A small class-conditioned image flow-matching model, trained from scratch: 32-pixel images.
Rows from block 6 of a small class-conditioned image flow-matching model, named by matrix and row number. Rows with one number belong to one neuron. Each number is 200 + 40 x the weight over its row's rms, rounded and kept within 0 to 999. All counts start at 0.
After each neuron's rows are labels from the 100 images, of 14976 (inputs lightly noised), where the neuron reaches its highest value: "patch colour" is the nearest of a few named colours to the mean colour under the peak. Only what is clearly more common there than usual is listed. The data: small charts drawn from random numbers.
# fc1: MLP up (model.blocks.6.mlp.fc1.weight, 640x160), inputs 0-53
# fc2: MLP down (model.blocks.6.mlp.fc2.weight, 160x640, transposed), outputs 0-53

fc1.220,222,164,236,157,233,190,97,277,162,210,190,167,203,242,173,170,190,178,106,221,234,189,176,249,182,142,128,250,160,182,226,210,223,207,176,229,191,217,254,212,177,199,183,245,134,257,230,166,248,175,166,135,189,181
fc2.220,177,253,230,148,192,188,211,221,207,198,207,226,201,183,214,181,298,228,171,166,208,213,174,201,204,231,192,185,296,140,235,245,171,189,172,221,220,211,162,153,238,211,141,263,224,158,237,270,145,257,238,208,279,203
patch colour: yellow

fc1.46,204,205,192,192,202,254,228,149,244,200,212,216,213,242,230,182,301,175,231,238,190,178,186,229,234,274,197,149,248,201,210,164,150,243,172,156,158,206,204,186,213,149,231,222,118,162,218,258,146,170,222,230,206,190
fc2.46,225,174,233,152,217,212,225,160,125,198,160,200,263,139,174,225,235,192,149,158,193,236,268,252,209,219,208,216,193,209,240,200,107,196,232,124,184,204,222,107,268,213,223,193,226,218,131,225,214,188,183,141,250,147
patch colour: pink; grey

fc1.428,186,139,236,264,161,195,178,227,236,173,195,209,166,178,132,235,236,179,216,232,211,197,198,204,228,256,180,265,215,181,214,197,177,182,280,232,211,131,227,234,219,280,228,195,154,187,209,173,199,235,214,180,246,239
fc2.428,193,207,214,190,193,261,224,196,164,76,176,177,211,155,248,169,260,184,175,208,197,235,168,137,218,222,258,156,200,175,252,229,201,165,152,228,185,287,239,236,163,251,233,195,211,168,208,132,246,270,159,216,205,187
patch colour: yellow; grey

fc1.32,184,181,214,132,163,229,221,206,213,213,276,183,234,162,207,155,174,154,172,207,217,153,244,191,225,221,168,188,271,188,162,198,152,233,258,230,181,285,183,211,194,172,204,244,176,195,192,271,224,222,272,245,218,163
fc2.32,199,153,209,187,224,207,260,243,223,216,169,226,174,168,183,212,177,149,191,226,216,211,225,143,118,129,152,211,197,221,140,237,220,172,223,131,192,181,251,178,186,171,179,186,194,249,250,119,210,278,222,166,153,227
patch colour: blue; cyan

fc1.57,165,200,259,177,223,187,184,186,213,130,150,226,194,227,210,204,200,244,165,212,247,182,189,190,144,179,162,200,238,171,163,197,191,124,224,220,137,127,239,210,192,181,218,203,135,198,202,171,168,242,240,148,256,173
fc2.57,210,151,177,207,169,240,213,213,217,210,258,254,137,240,198,176,170,187,243,225,171,215,174,227,212,226,279,177,236,210,211,226,120,144,99,247,179,236,216,186,186,202,216,217,207,175,222,174,131,266,147,118,207,250
patch colour: yellow; pink

fc1.134,198,158,264,196,177,202,185,188,297,239,251,247,153,203,238,231,223,249,200,177,211,279,147,135,202,230,198,237,244,197,170,188,198,228,129,185,152,198,199,149,183,200,246,199,207,178,372,229,201,125,250,222,174,129
fc2.134,232,208,244,194,198,138,138,264,138,154,189,155,219,163,164,215,235,213,246,224,233,150,182,226,226,227,199,207,172,206,137,200,179,156,200,191,171,201,272,218,166,197,204,139,196,211,129,146,270,177,188,150,218,209
patch colour: black

fc1.119,205,191,134,217,158,187,177,210,219,205,134,243,196,119,195,266,206,230,225,218,144,170,181,141,226,231,237,201,228,223,260,167,228,213,275,221,254,156,244,192,206,243,256,198,185,262,280,192,183,205,199,221,210,352
fc2.119,246,200,206,205,184,217,174,225,141,266,255,65,212,266,194,200,202,159,240,211,243,221,264,310,121,225,266,224,231,207,239,189,197,240,209,190,109,225,189,192,215,162,206,206,173,198,222,239,277,182,145,203,294,210
patch colour: cyan

fc1.459,263,236,257,217,207,127,201,182,219,294,192,188,141,268,218,173,183,263,218,213,136,254,159,161,195,195,172,223,216,154,296,187,228,159,205,208,239,242,171,186,208,246,170,276,137,152,159,138,235,228,170,139,192,205
fc2.459,207,246,117,210,231,240,156,238,245,229,202,293,147,215,153,211,141,211,185,174,169,214,204,223,223,251,201,210,196,168,75,207,184,122,182,221,180,227,241,156,230,186,149,170,195,251,192,225,80,268,220,132,258,185
patch colour: yellow; orange

fc1.255,219,150,182,222,184,175,212,139,179,215,227,232,212,230,248,206,121,213,208,188,202,162,289,162,179,193,196,204,185,113,144,170,214,149,163,208,136,150,242,175,166,191,259,209,160,186,296,157,234,237,170,150,220,202
fc2.255,181,248,167,219,149,188,213,212,128,166,245,218,156,191,199,250,213,189,215,221,177,195,220,290,214,139,148,211,147,252,209,217,194,189,181,137,266,199,152,150,204,261,198,243,205,231,147,198,200,261,170,243,165,175
patch colour: white; pink

fc1.510,229,159,221,206,190,201,226,253,236,115,209,250,201,288,235,264,221,206,223,240,159,137,225,180,253,203,188,205,168,193,236,191,180,261,228,237,228,210,138,148,148,174,166,301,184,226,198,177,212,215,217,214,258,231
fc2.510,239,234,251,198,218,155,186,171,157,194,208,243,187,163,193,189,270,170,159,295,135,214,149,204,172,230,215,215,199,212,143,213,211,210,283,191,195,234,230,220,123,220,219,233,194,195,189,248,218,190,211,240,205,217
patch colour: purple

fc1.467,194,260,164,220,219,253,169,215,154,212,226,247,207,101,168,191,183,287,166,224,211,186,190,197,174,210,284,255,149,256,196,251,205,200,186,160,277,212,247,224,193,225,231,213,198,202,305,185,189,232,128,195,212,84
fc2.467,255,133,168,168,225,235,257,195,193,158,190,146,267,239,210,177,148,237,301,195,142,210,205,235,212,214,216,168,264,201,239,178,225,291,200,216,202,215,121,261,196,156,203,208,242,192,228,165,216,133,177,159,157,190
patch colour: green

fc1.126,191,206,166,214,160,220,171,270,198,186,242,234,187,225,213,193,223,281,173,194,187,252,240,201,216,232,215,179,237,107,188,217,246,249,228,168,221,236,234,209,260,194,148,143,304,255,240,217,269,178,168,168,144,211
fc2.126,247,166,288,247,187,158,226,190,156,182,245,150,182,160,204,154,278,211,199,212,114,188,182,173,231,195,185,218,285,183,259,184,220,196,159,177,196,176,216,260,303,195,176,205,160,182,194,209,205,242,155,224,224,194
patch colour: black

fc1.536,189,182,208,241,171,193,160,173,213,271,214,212,255,191,230,241,199,184,181,207,261,215,270,166,108,138,132,208,285,229,249,218,285,201,206,200,227,170,241,188,181,215,258,169,169,251,189,206,225,197,251,254,255,175
fc2.536,262,208,209,235,189,209,217,181,185,148,90,172,105,209,216,217,217,236,204,167,271,187,216,152,271,246,204,184,218,171,168,151,208,124,164,143,238,141,231,187,180,123,213,191,261,242,192,225,236,177,168,168,182,169
patch colour: pink; grey

fc1.89,166,237,208,109,202,244,224,282,213,222,143,265,167,186,153,189,165,215,167,90,185,132,202,245,211,180,235,255,112,202,214,197,174,234,206,204,192,274,185,170,191,187,251,206,166,270,242,195,271,251,154,243,202,137
fc2.89,282,124,214,178,171,241,254,206,189,208,234,193,235,262,205,173,223,172,194,279,173,217,238,197,182,133,92,196,267,211,236,243,183,270,230,173,167,285,118,201,177,208,217,219,278,171,200,197,199,260,193,148,128,172
patch colour: purple

fc1.378,121,164,234,215,194,229,233,187,207,263,244,175,187,200,176,183,200,194,197,245,255,128,188,143,236,223,231,236,226,183,127,217,236,230,126,193,168,176,239,252,171,278,245,173,252,261,172,139,216,139,195,203,169,264
fc2.378,251,178,203,151,188,231,196,180,204,230,274,210,184,270,180,185,122,263,191,152,181,221,175,199,193,172,216,196,133,155,209,216,178,172,206,129,196,181,200,163,188,260,201,158,172,144,201,199,204,171,189,186,243,203
patch colour: cyan

fc1.83,206,187,200,241,130,139,149,247,199,237,192,168,220,85,138,221,105,202,139,231,202,232,233,158,239,186,216,218,260,203,173,228,211,162,203,218,132,195,216,204,186,207,224,133,158,239,250,223,167,161,218,177,231,193
fc2.83,231,224,204,207,208,200,252,236,221,252,214,134,196,238,203,186,168,148,141,215,144,167,256,339,169,210,194,237,174,154,145,191,204,155,178,172,231,119,192,217,169,143,258,202,248,248,229,215,139,238,228,86,185,264
patch colour: blue

fc1.175,212,315,233,201,174,286,204,227,232,193,179,200,186,213,291,133,194,201,179,185,140,167,187,180,144,218,247,276,280,187,181,253,192,116,229,190,181,175,240,243,144,158,249,171,121,205,153,211,230,222,209,229,214,161
fc2.175,242,249,184,140,239,218,205,283,183,137,228,251,143,206,227,214,190,200,218,269,289,207,196,209,210,234,121,240,223,191,212,224,144,292,202,241,253,181,179,199,186,176,197,223,227,234,265,161,115,197,202,127,140,178
patch colour: pink; grey

fc1.67,214,207,124,183,221,157,168,298,284,242,206,182,204,132,182,216,190,214,227,239,214,191,222,152,248,174,184,190,177,257,237,157,183,158,144,202,206,196,181,114,214,229,178,176,163,232,60,240,210,188,249,256,174,205
fc2.67,243,189,235,136,206,175,278,294,250,147,223,232,153,242,196,209,175,204,210,226,159,202,205,165,207,183,227,197,225,184,229,205,188,193,153,169,214,205,193,96,271,218,165,277,359,150,201,254,230,269,224,217,185,283
patch colour: white

fc1.179,207,208,156,174,287,296,137,242,167,134,186,195,136,167,206,185,187,161,166,254,165,278,192,127,179,178,255,191,210,156,225,199,178,121,193,270,266,282,178,178,195,287,236,123,181,179,249,271,158,176,179,187,197,208
fc2.179,156,207,190,228,242,293,147,240,260,218,209,226,191,202,178,206,244,185,211,228,124,237,198,220,131,187,212,215,172,175,279,213,186,207,304,157,172,168,207,278,269,166,190,191,218,167,206,205,181,245,201,241,213,209
patch colour: black

fc1.121,220,233,234,264,217,192,220,202,167,205,228,187,197,247,148,242,172,214,193,283,157,220,251,195,169,187,202,231,147,240,179,204,219,268,198,216,244,170,318,193,212,266,241,232,226,147,205,218,157,215,240,238,211,220
fc2.121,235,254,191,245,220,235,357,150,296,222,234,141,215,278,210,189,189,206,204,246,228,249,251,202,217,178,227,204,268,189,211,201,201,141,166,202,242,252,163,198,207,249,175,221,164,186,209,191,244,177,198,112,163,209
patch colour: cyan

fc1.110,169,182,175,301,167,175,100,154,220,144,206,199,158,214,231,214,194,211,192,195,201,131,134,216,282,205,136,194,230,147,171,219,182,246,224,202,221,232,291,138,159,220,194,279,223,173,200,234,151,205,206,280,171,165
fc2.110,199,239,188,177,142,182,149,170,213,214,233,172,180,161,175,216,173,246,185,165,239,137,172,172,240,165,218,205,175,230,212,178,211,216,130,197,156,261,226,189,234,145,176,163,172,179,222,150,193,248,183,132,312,201
patch colour: cyan; grey

fc1.454,149,166,169,200,196,221,98,210,182,180,174,182,226,193,219,231,198,207,122,197,204,196,225,160,215,196,221,236,208,147,201,213,183,123,132,225,252,176,190,200,222,166,249,198,224,255,286,199,239,186,200,149,239,200
fc2.454,209,216,244,226,240,184,153,151,156,125,169,245,99,190,195,180,254,184,72,181,212,200,196,233,244,155,156,203,174,196,183,204,182,177,247,217,191,249,180,216,198,224,194,258,198,158,134,196,209,235,223,199,144,219
patch colour: black; brown

fc1.295,211,144,205,250,182,171,213,224,155,207,207,191,194,100,214,203,78,220,190,160,238,208,198,206,238,210,163,266,225,198,259,209,230,227,197,199,173,226,251,200,204,185,181,247,226,184,140,179,233,122,189,251,151,155
fc2.295,213,230,142,258,166,290,216,153,358,193,163,185,177,230,205,189,177,201,202,209,175,209,175,234,246,196,220,177,198,230,207,187,192,150,255,165,130,149,154,236,192,196,169,196,112,193,266,240,180,244,192,138,268,201
patch colour: white

fc1.526,186,198,183,292,257,142,188,145,188,262,183,201,166,139,180,214,223,206,166,200,230,233,200,167,117,226,176,179,224,186,197,186,265,217,157,186,222,214,182,235,204,203,208,318,201,253,237,160,225,216,183,192,195,180
fc2.526,199,215,203,182,157,126,230,152,245,165,201,202,243,188,200,201,226,186,178,217,207,222,201,181,168,188,142,190,179,160,243,216,184,252,315,177,261,213,209,202,257,189,217,265,182,230,249,167,165,214,203,148,173,185
patch colour: black

fc1.111,185,290,113,261,198,164,226,77,189,160,198,163,182,234,212,197,253,242,204,196,197,174,205,151,225,188,228,279,199,233,233,152,252,281,174,196,236,163,207,220,171,222,218,130,221,214,210,239,287,199,231,258,175,125
fc2.111,254,192,212,204,157,111,246,204,149,281,268,189,178,251,216,201,158,215,207,209,149,210,159,133,147,194,240,204,158,231,149,210,210,198,174,207,164,246,178,255,219,225,187,206,188,220,176,188,301,267,212,232,153,195
patch colour: brown; black

fc1.576,181,246,158,246,195,162,217,142,215,203,115,185,194,200,126,218,164,180,150,237,204,156,192,243,228,185,178,299,282,190,200,205,184,198,213,268,205,201,250,241,144,165,196,248,162,249,194,194,206,155,192,150,129,268
fc2.576,222,234,195,217,180,165,227,204,145,288,223,139,163,233,207,199,238,227,184,137,185,174,241,191,203,111,178,201,188,214,122,195,222,229,215,250,156,105,148,215,194,190,163,147,159,154,236,165,178,186,194,170,262,216
patch colour: purple

fc1.94,268,177,168,277,192,197,185,179,169,198,221,213,179,233,207,216,269,209,184,219,232,192,195,146,189,159,197,240,267,206,242,170,210,162,187,149,225,208,278,206,248,202,142,192,115,189,136,290,218,180,209,189,192,174
fc2.94,188,195,246,126,213,179,190,160,145,199,209,199,198,224,207,223,303,248,148,192,223,163,325,170,214,286,234,185,148,207,187,188,104,195,203,234,187,278,182,168,205,185,145,187,162,178,254,231,230,144,166,228,185,233
patch colour: pink; grey

fc1.513,234,190,153,201,176,150,209,152,169,275,192,192,182,206,105,217,161,193,238,214,185,245,203,154,182,198,211,184,240,183,277,194,212,179,155,177,235,197,92,169,188,149,218,254,169,248,206,131,187,188,239,183,239,162
fc2.513,259,165,236,159,120,213,152,185,218,183,246,205,222,180,213,160,127,206,192,196,263,162,218,215,175,219,261,208,241,232,164,204,207,183,194,232,195,181,207,183,176,170,192,229,205,112,225,156,235,128,167,174,212,271
patch colour: grey

fc1.427,247,253,99,176,192,151,190,204,213,171,226,194,250,190,192,184,218,205,200,205,227,195,214,211,215,194,177,173,246,192,201,116,166,214,214,233,253,227,203,219,161,241,170,230,220,232,210,136,229,183,211,193,154,210
fc2.427,204,249,88,221,198,184,138,200,187,274,237,192,154,215,206,208,125,142,191,193,186,221,213,242,177,220,164,207,158,165,135,193,184,186,170,256,231,173,194,245,262,226,196,207,219,202,152,251,167,190,222,181,198,222
patch colour: black

fc1.276,181,192,224,211,185,256,247,254,264,203,228,179,219,212,236,170,200,247,233,168,194,180,221,259,212,241,181,212,167,192,272,190,169,149,207,232,200,191,198,187,272,219,282,196,247,263,229,208,232,226,213,237,294,203
fc2.276,277,186,252,128,135,210,252,250,166,147,181,240,185,173,216,218,237,224,189,182,202,148,136,211,194,129,164,181,159,182,126,200,166,211,259,194,194,221,179,195,191,196,130,253,168,193,189,152,253,145,185,205,141,217
patch colour: black; brown

fc1.288,163,177,171,237,233,186,256,153,262,284,202,175,227,256,172,197,167,171,201,173,164,116,212,194,310,228,164,233,219,252,218,221,207,114,239,175,255,137,206,188,277,199,214,208,217,255,175,211,242,215,211,255,232,115
fc2.288,163,177,204,173,180,194,203,188,247,203,209,226,170,196,193,188,149,215,196,185,187,196,243,193,251,202,183,171,134,260,182,225,211,245,162,184,203,205,168,223,136,217,180,268,170,175,204,244,255,216,189,220,225,186
patch colour: brown

fc1.403,207,238,140,245,215,253,193,207,239,187,191,185,201,180,181,219,154,204,117,176,237,184,169,203,211,130,252,199,200,205,251,226,228,130,201,215,308,208,173,223,208,202,234,226,184,78,251,213,152,215,210,185,151,274
fc2.403,213,175,204,173,154,203,212,275,160,117,173,270,228,198,162,237,193,260,137,192,160,213,169,229,216,171,224,176,176,192,204,196,261,225,269,100,141,249,196,146,188,150,212,276,245,171,188,256,122,308,161,203,219,176
patch colour: pink

fc1.157,154,222,191,172,226,141,178,207,184,240,154,228,192,209,221,230,156,108,181,176,162,188,205,241,266,215,230,180,243,133,271,228,152,228,231,157,155,178,251,180,144,231,224,163,195,163,139,243,196,220,217,295,153,278
fc2.157,229,232,201,266,168,158,175,197,235,160,214,204,218,183,172,197,129,209,128,183,193,210,190,272,128,246,226,178,184,162,181,213,244,112,141,191,196,195,194,207,191,263,132,236,242,242,210,235,238,230,244,111,215,172
patch colour: brown

fc1.98,193,184,160,227,139,133,179,198,214,156,162,204,244,250,190,246,162,178,220,198,157,178,179,229,181,216,171,274,246,223,222,245,246,235,237,208,173,274,172,198,223,202,140,143,155,198,165,243,230,148,200,184,178,117
fc2.98,180,229,229,148,178,232,171,173,166,164,196,203,178,203,213,192,317,199,249,277,233,243,168,249,185,252,244,201,223,230,235,199,194,201,195,217,206,204,181,200,184,220,207,235,263,185,262,232,184,232,152,157,158,234
patch colour: purple; brown

fc1.242,169,165,153,215,209,269,174,174,233,165,214,162,248,162,211,179,245,232,197,227,204,154,191,266,194,202,161,175,264,211,218,196,153,159,206,157,193,264,241,214,224,227,299,106,202,186,197,211,181,171,169,151,140,184
fc2.242,207,120,111,107,255,224,254,158,247,323,187,206,149,256,178,232,200,212,169,265,120,223,147,108,216,187,185,194,205,186,161,156,224,192,188,146,178,233,202,264,186,196,244,200,136,198,147,258,213,139,174,172,143,230
patch colour: blue

fc1.164,201,304,228,185,238,185,130,222,239,231,217,217,224,176,228,236,184,161,171,190,183,152,118,240,201,166,181,204,164,181,245,234,160,239,205,198,251,103,235,220,220,210,193,192,208,278,282,158,212,264,257,135,265,227
fc2.164,198,202,252,280,190,250,180,224,198,256,230,127,184,223,195,228,187,173,171,122,236,180,81,135,168,267,220,202,256,196,174,196,160,229,184,264,251,116,189,272,210,200,202,143,183,157,197,187,201,242,183,274,222,210
patch colour: yellow; pink

fc1.168,176,165,329,205,231,254,305,200,203,169,217,142,206,239,183,164,240,245,210,209,189,199,177,242,185,182,203,181,195,141,184,155,110,192,219,227,204,208,244,186,244,222,207,260,142,199,216,218,182,239,159,201,214,161
fc2.168,262,129,144,213,176,235,250,240,226,156,211,152,316,302,223,176,198,187,172,197,146,209,177,212,230,193,179,199,181,351,122,220,233,147,251,229,159,174,173,278,204,150,265,191,275,134,277,214,173,179,151,214,243,183
patch colour: black; brown

fc1.558,192,206,234,222,213,194,237,275,160,181,199,188,236,169,158,206,286,141,186,206,221,175,183,213,176,188,183,200,146,165,202,213,148,252,235,206,200,173,253,151,230,225,218,219,185,70,231,176,194,196,229,205,144,178
fc2.558,242,168,211,230,250,193,268,227,257,250,185,268,189,152,201,196,235,150,215,212,201,242,170,185,212,229,181,217,207,205,167,154,229,259,186,197,242,108,196,186,210,273,142,229,190,222,215,196,205,197,161,119,174,186
patch colour: pink; grey

fc1.248,162,203,180,163,162,259,215,235,242,203,180,153,223,210,196,169,212,177,212,179,167,200,102,211,294,172,154,182,196,179,219,203,193,240,200,76,187,229,187,255,219,165,187,185,178,192,193,139,188,160,241,208,199,232
fc2.248,199,179,219,139,261,279,169,191,167,201,230,246,187,181,172,250,161,172,175,208,140,227,242,210,206,199,160,185,166,120,151,223,171,212,208,180,246,264,235,150,215,257,158,223,239,177,217,202,235,187,214,268,112,224
patch colour: grey

fc1.546,177,186,244,236,162,261,207,209,146,204,214,188,209,204,215,202,112,207,199,177,226,183,181,193,126,196,221,134,256,110,271,193,132,140,284,206,235,218,188,251,207,178,217,162,202,223,253,219,172,144,161,227,159,243
fc2.546,253,186,260,190,250,172,187,195,135,229,148,170,294,177,199,158,162,184,174,205,181,188,196,252,99,222,236,214,212,125,176,198,161,243,155,248,155,209,206,343,177,198,230,177,315,154,212,233,188,259,231,203,170,179
patch colour: black

fc1.438,232,109,104,172,238,225,233,208,217,185,171,230,191,216,204,236,144,120,239,226,184,188,136,250,148,189,145,240,250,225,144,208,252,218,228,186,217,170,268,145,172,171,127,222,243,210,180,168,230,189,177,179,267,204
fc2.438,168,163,154,180,216,195,242,199,185,173,153,119,185,255,185,220,137,203,215,183,265,225,188,168,163,147,175,247,185,205,156,211,175,198,109,199,218,218,141,181,213,233,139,222,248,133,197,156,225,188,148,273,160,244
patch colour: white

fc1.331,230,46,156,164,131,205,151,192,172,144,209,261,175,94,209,196,182,150,188,197,138,222,193,220,277,271,170,155,214,232,242,157,134,119,188,233,223,238,177,123,173,234,166,256,173,227,250,224,189,259,155,208,158,254
fc2.331,215,109,189,225,106,178,175,215,223,209,213,207,252,325,211,209,154,177,206,202,151,201,175,178,173,183,182,188,246,240,86,206,187,282,139,238,189,207,182,241,189,116,203,183,188,167,157,189,220,235,153,186,272,185
patch colour: blue; purple

fc1.61,192,178,174,189,157,192,164,133,195,183,217,173,245,166,225,163,182,215,179,247,162,200,240,286,206,205,100,323,231,170,204,167,187,207,255,163,232,221,255,209,182,89,189,259,137,220,192,225,238,195,176,186,163,165
fc2.61,159,140,226,219,203,126,219,204,202,237,233,252,185,183,199,212,181,254,238,166,212,211,287,171,162,172,136,205,220,213,185,166,166,201,139,207,184,205,191,186,179,164,136,153,184,190,235,179,203,161,196,267,220,186
patch colour: purple

fc1.529,204,188,269,190,132,269,188,227,136,289,139,164,222,177,256,211,162,210,199,215,240,182,210,200,194,194,172,206,213,197,213,174,148,216,322,214,209,117,215,169,220,214,177,195,147,133,202,189,164,141,216,153,199,236
fc2.529,210,164,119,268,309,235,250,185,232,284,210,215,159,199,203,208,195,184,233,184,209,212,172,188,263,147,211,167,181,215,211,203,160,231,146,215,157,232,196,229,205,243,127,208,185,252,179,195,278,147,223,209,149,232
patch colour: yellow

fc1.436,202,155,151,185,219,280,234,171,163,211,217,160,247,191,183,185,215,180,187,203,176,184,208,80,192,178,198,186,159,196,223,246,269,131,157,197,116,249,252,255,269,204,200,286,205,178,175,170,236,270,162,223,162,205
fc2.436,173,238,206,124,123,223,252,212,248,237,183,270,212,247,211,190,222,192,171,151,238,189,209,187,232,208,220,190,179,214,188,200,208,220,205,224,287,198,195,219,239,190,161,164,175,203,179,118,116,236,175,378,180,201
patch colour: purple; pink

fc1.571,187,254,200,170,266,176,223,226,196,153,202,233,248,263,232,189,181,226,225,156,195,199,198,221,120,180,188,270,212,161,204,202,211,195,189,190,227,271,189,193,235,242,166,186,143,194,137,205,247,213,216,229,98,186
fc2.571,204,288,188,225,139,158,118,189,179,255,211,233,142,213,216,169,354,171,230,195,182,212,192,130,155,217,134,202,210,246,181,206,169,200,232,217,234,228,209,202,209,238,135,133,234,179,245,191,179,275,229,101,217,183
patch colour: pink

fc1.483,215,119,214,165,248,173,279,216,201,161,173,96,226,108,245,200,220,235,203,233,167,192,145,185,193,210,229,106,218,219,212,217,85,216,234,148,199,277,189,159,191,160,203,184,163,201,194,234,229,189,164,201,192,184
fc2.483,218,234,247,191,284,201,297,183,219,221,203,226,277,247,165,179,211,151,210,289,186,223,230,252,159,210,218,221,275,171,226,187,176,234,182,196,201,188,302,239,155,163,195,323,219,208,230,246,190,200,163,156,94,185
patch colour: blue

fc1.146,184,163,172,181,271,144,192,176,267,229,180,203,142,271,205,207,225,251,120,181,238,274,133,200,160,186,160,242,156,243,161,173,142,251,178,204,154,224,239,162,179,232,266,225,202,174,191,52,200,217,270,236,230,247
fc2.146,245,234,244,185,255,205,211,125,204,253,238,172,266,136,210,176,196,233,182,253,239,177,241,165,188,206,166,246,272,213,239,193,188,173,212,183,261,252,314,171,208,226,244,196,270,190,199,190,246,218,191,134,100,216
patch colour: pink

fc1.188,222,240,155,195,159,246,146,167,173,195,259,170,208,189,220,188,135,224,195,157,250,187,246,225,177,224,146,198,163,228,248,192,200,213,210,176,175,57,247,218,170,286,201,246,180,198,193,187,157,255,264,255,195,300
fc2.188,140,212,151,229,150,207,167,208,249,182,199,134,169,203,193,190,161,246,251,200,246,162,193,216,264,227,233,145,224,220,204,228,127,164,181,217,198,311,199,225,168,175,201,138,180,202,177,171,182,208,223,238,281,259
patch colour: yellow; grey

fc1.131,236,185,177,196,189,156,316,182,183,203,171,214,165,197,183,170,112,175,166,215,139,175,153,287,216,154,116,237,227,252,264,198,174,192,225,206,163,202,174,229,186,193,202,177,185,189,219,186,214,161,236,162,213,188
fc2.131,187,188,222,267,184,189,289,236,187,230,132,114,221,156,212,180,197,158,157,203,176,219,217,143,142,173,92,221,280,263,185,194,228,204,134,168,188,131,189,190,243,236,141,134,147,171,189,172,186,135,165,246,216,212
patch colour: purple

fc1.95,236,214,225,226,171,123,114,217,177,184,199,221,211,215,296,221,197,209,188,144,227,225,235,254,222,262,230,188,223,153,167,214,183,227,214,200,167,248,176,167,157,171,202,253,177,190,210,251,193,304,141,202,187,186
fc2.95,193,188,135,219,245,158,147,237,182,242,124,186,221,257,236,224,160,240,177,170,217,129,191,149,212,184,145,177,173,217,196,222,237,168,201,188,169,228,197,219,187,111,171,242,234,168,167,113,190,336,208,201,236,202
patch colour: purple; grey

fc1.349,228,122,238,220,200,150,247,213,214,285,186,191,204,119,274,220,169,267,193,209,200,192,222,232,194,246,181,207,164,297,196,234,166,179,170,164,222,219,197,190,194,234,186,209,184,319,232,191,210,208,195,127,263,246
fc2.349,219,168,197,238,166,185,213,202,210,241,192,157,234,222,187,200,123,233,210,112,210,166,172,135,177,175,201,161,271,275,165,235,204,215,173,219,209,178,218,161,180,165,193,141,238,219,127,214,113,207,172,307,189,214
patch colour: cyan; grey

fc1.283,251,183,242,186,145,146,160,200,222,101,215,215,203,123,282,208,149,210,304,208,162,209,308,203,236,176,168,218,242,191,223,208,142,179,286,242,214,261,209,197,206,146,171,176,206,279,127,248,253,209,261,193,122,183
fc2.283,176,170,123,182,210,181,231,169,297,222,105,225,317,236,185,153,214,248,273,193,254,208,222,218,209,164,256,179,223,192,222,209,200,274,159,269,182,195,245,192,191,159,238,241,210,204,231,177,189,271,229,237,237,160
patch colour: purple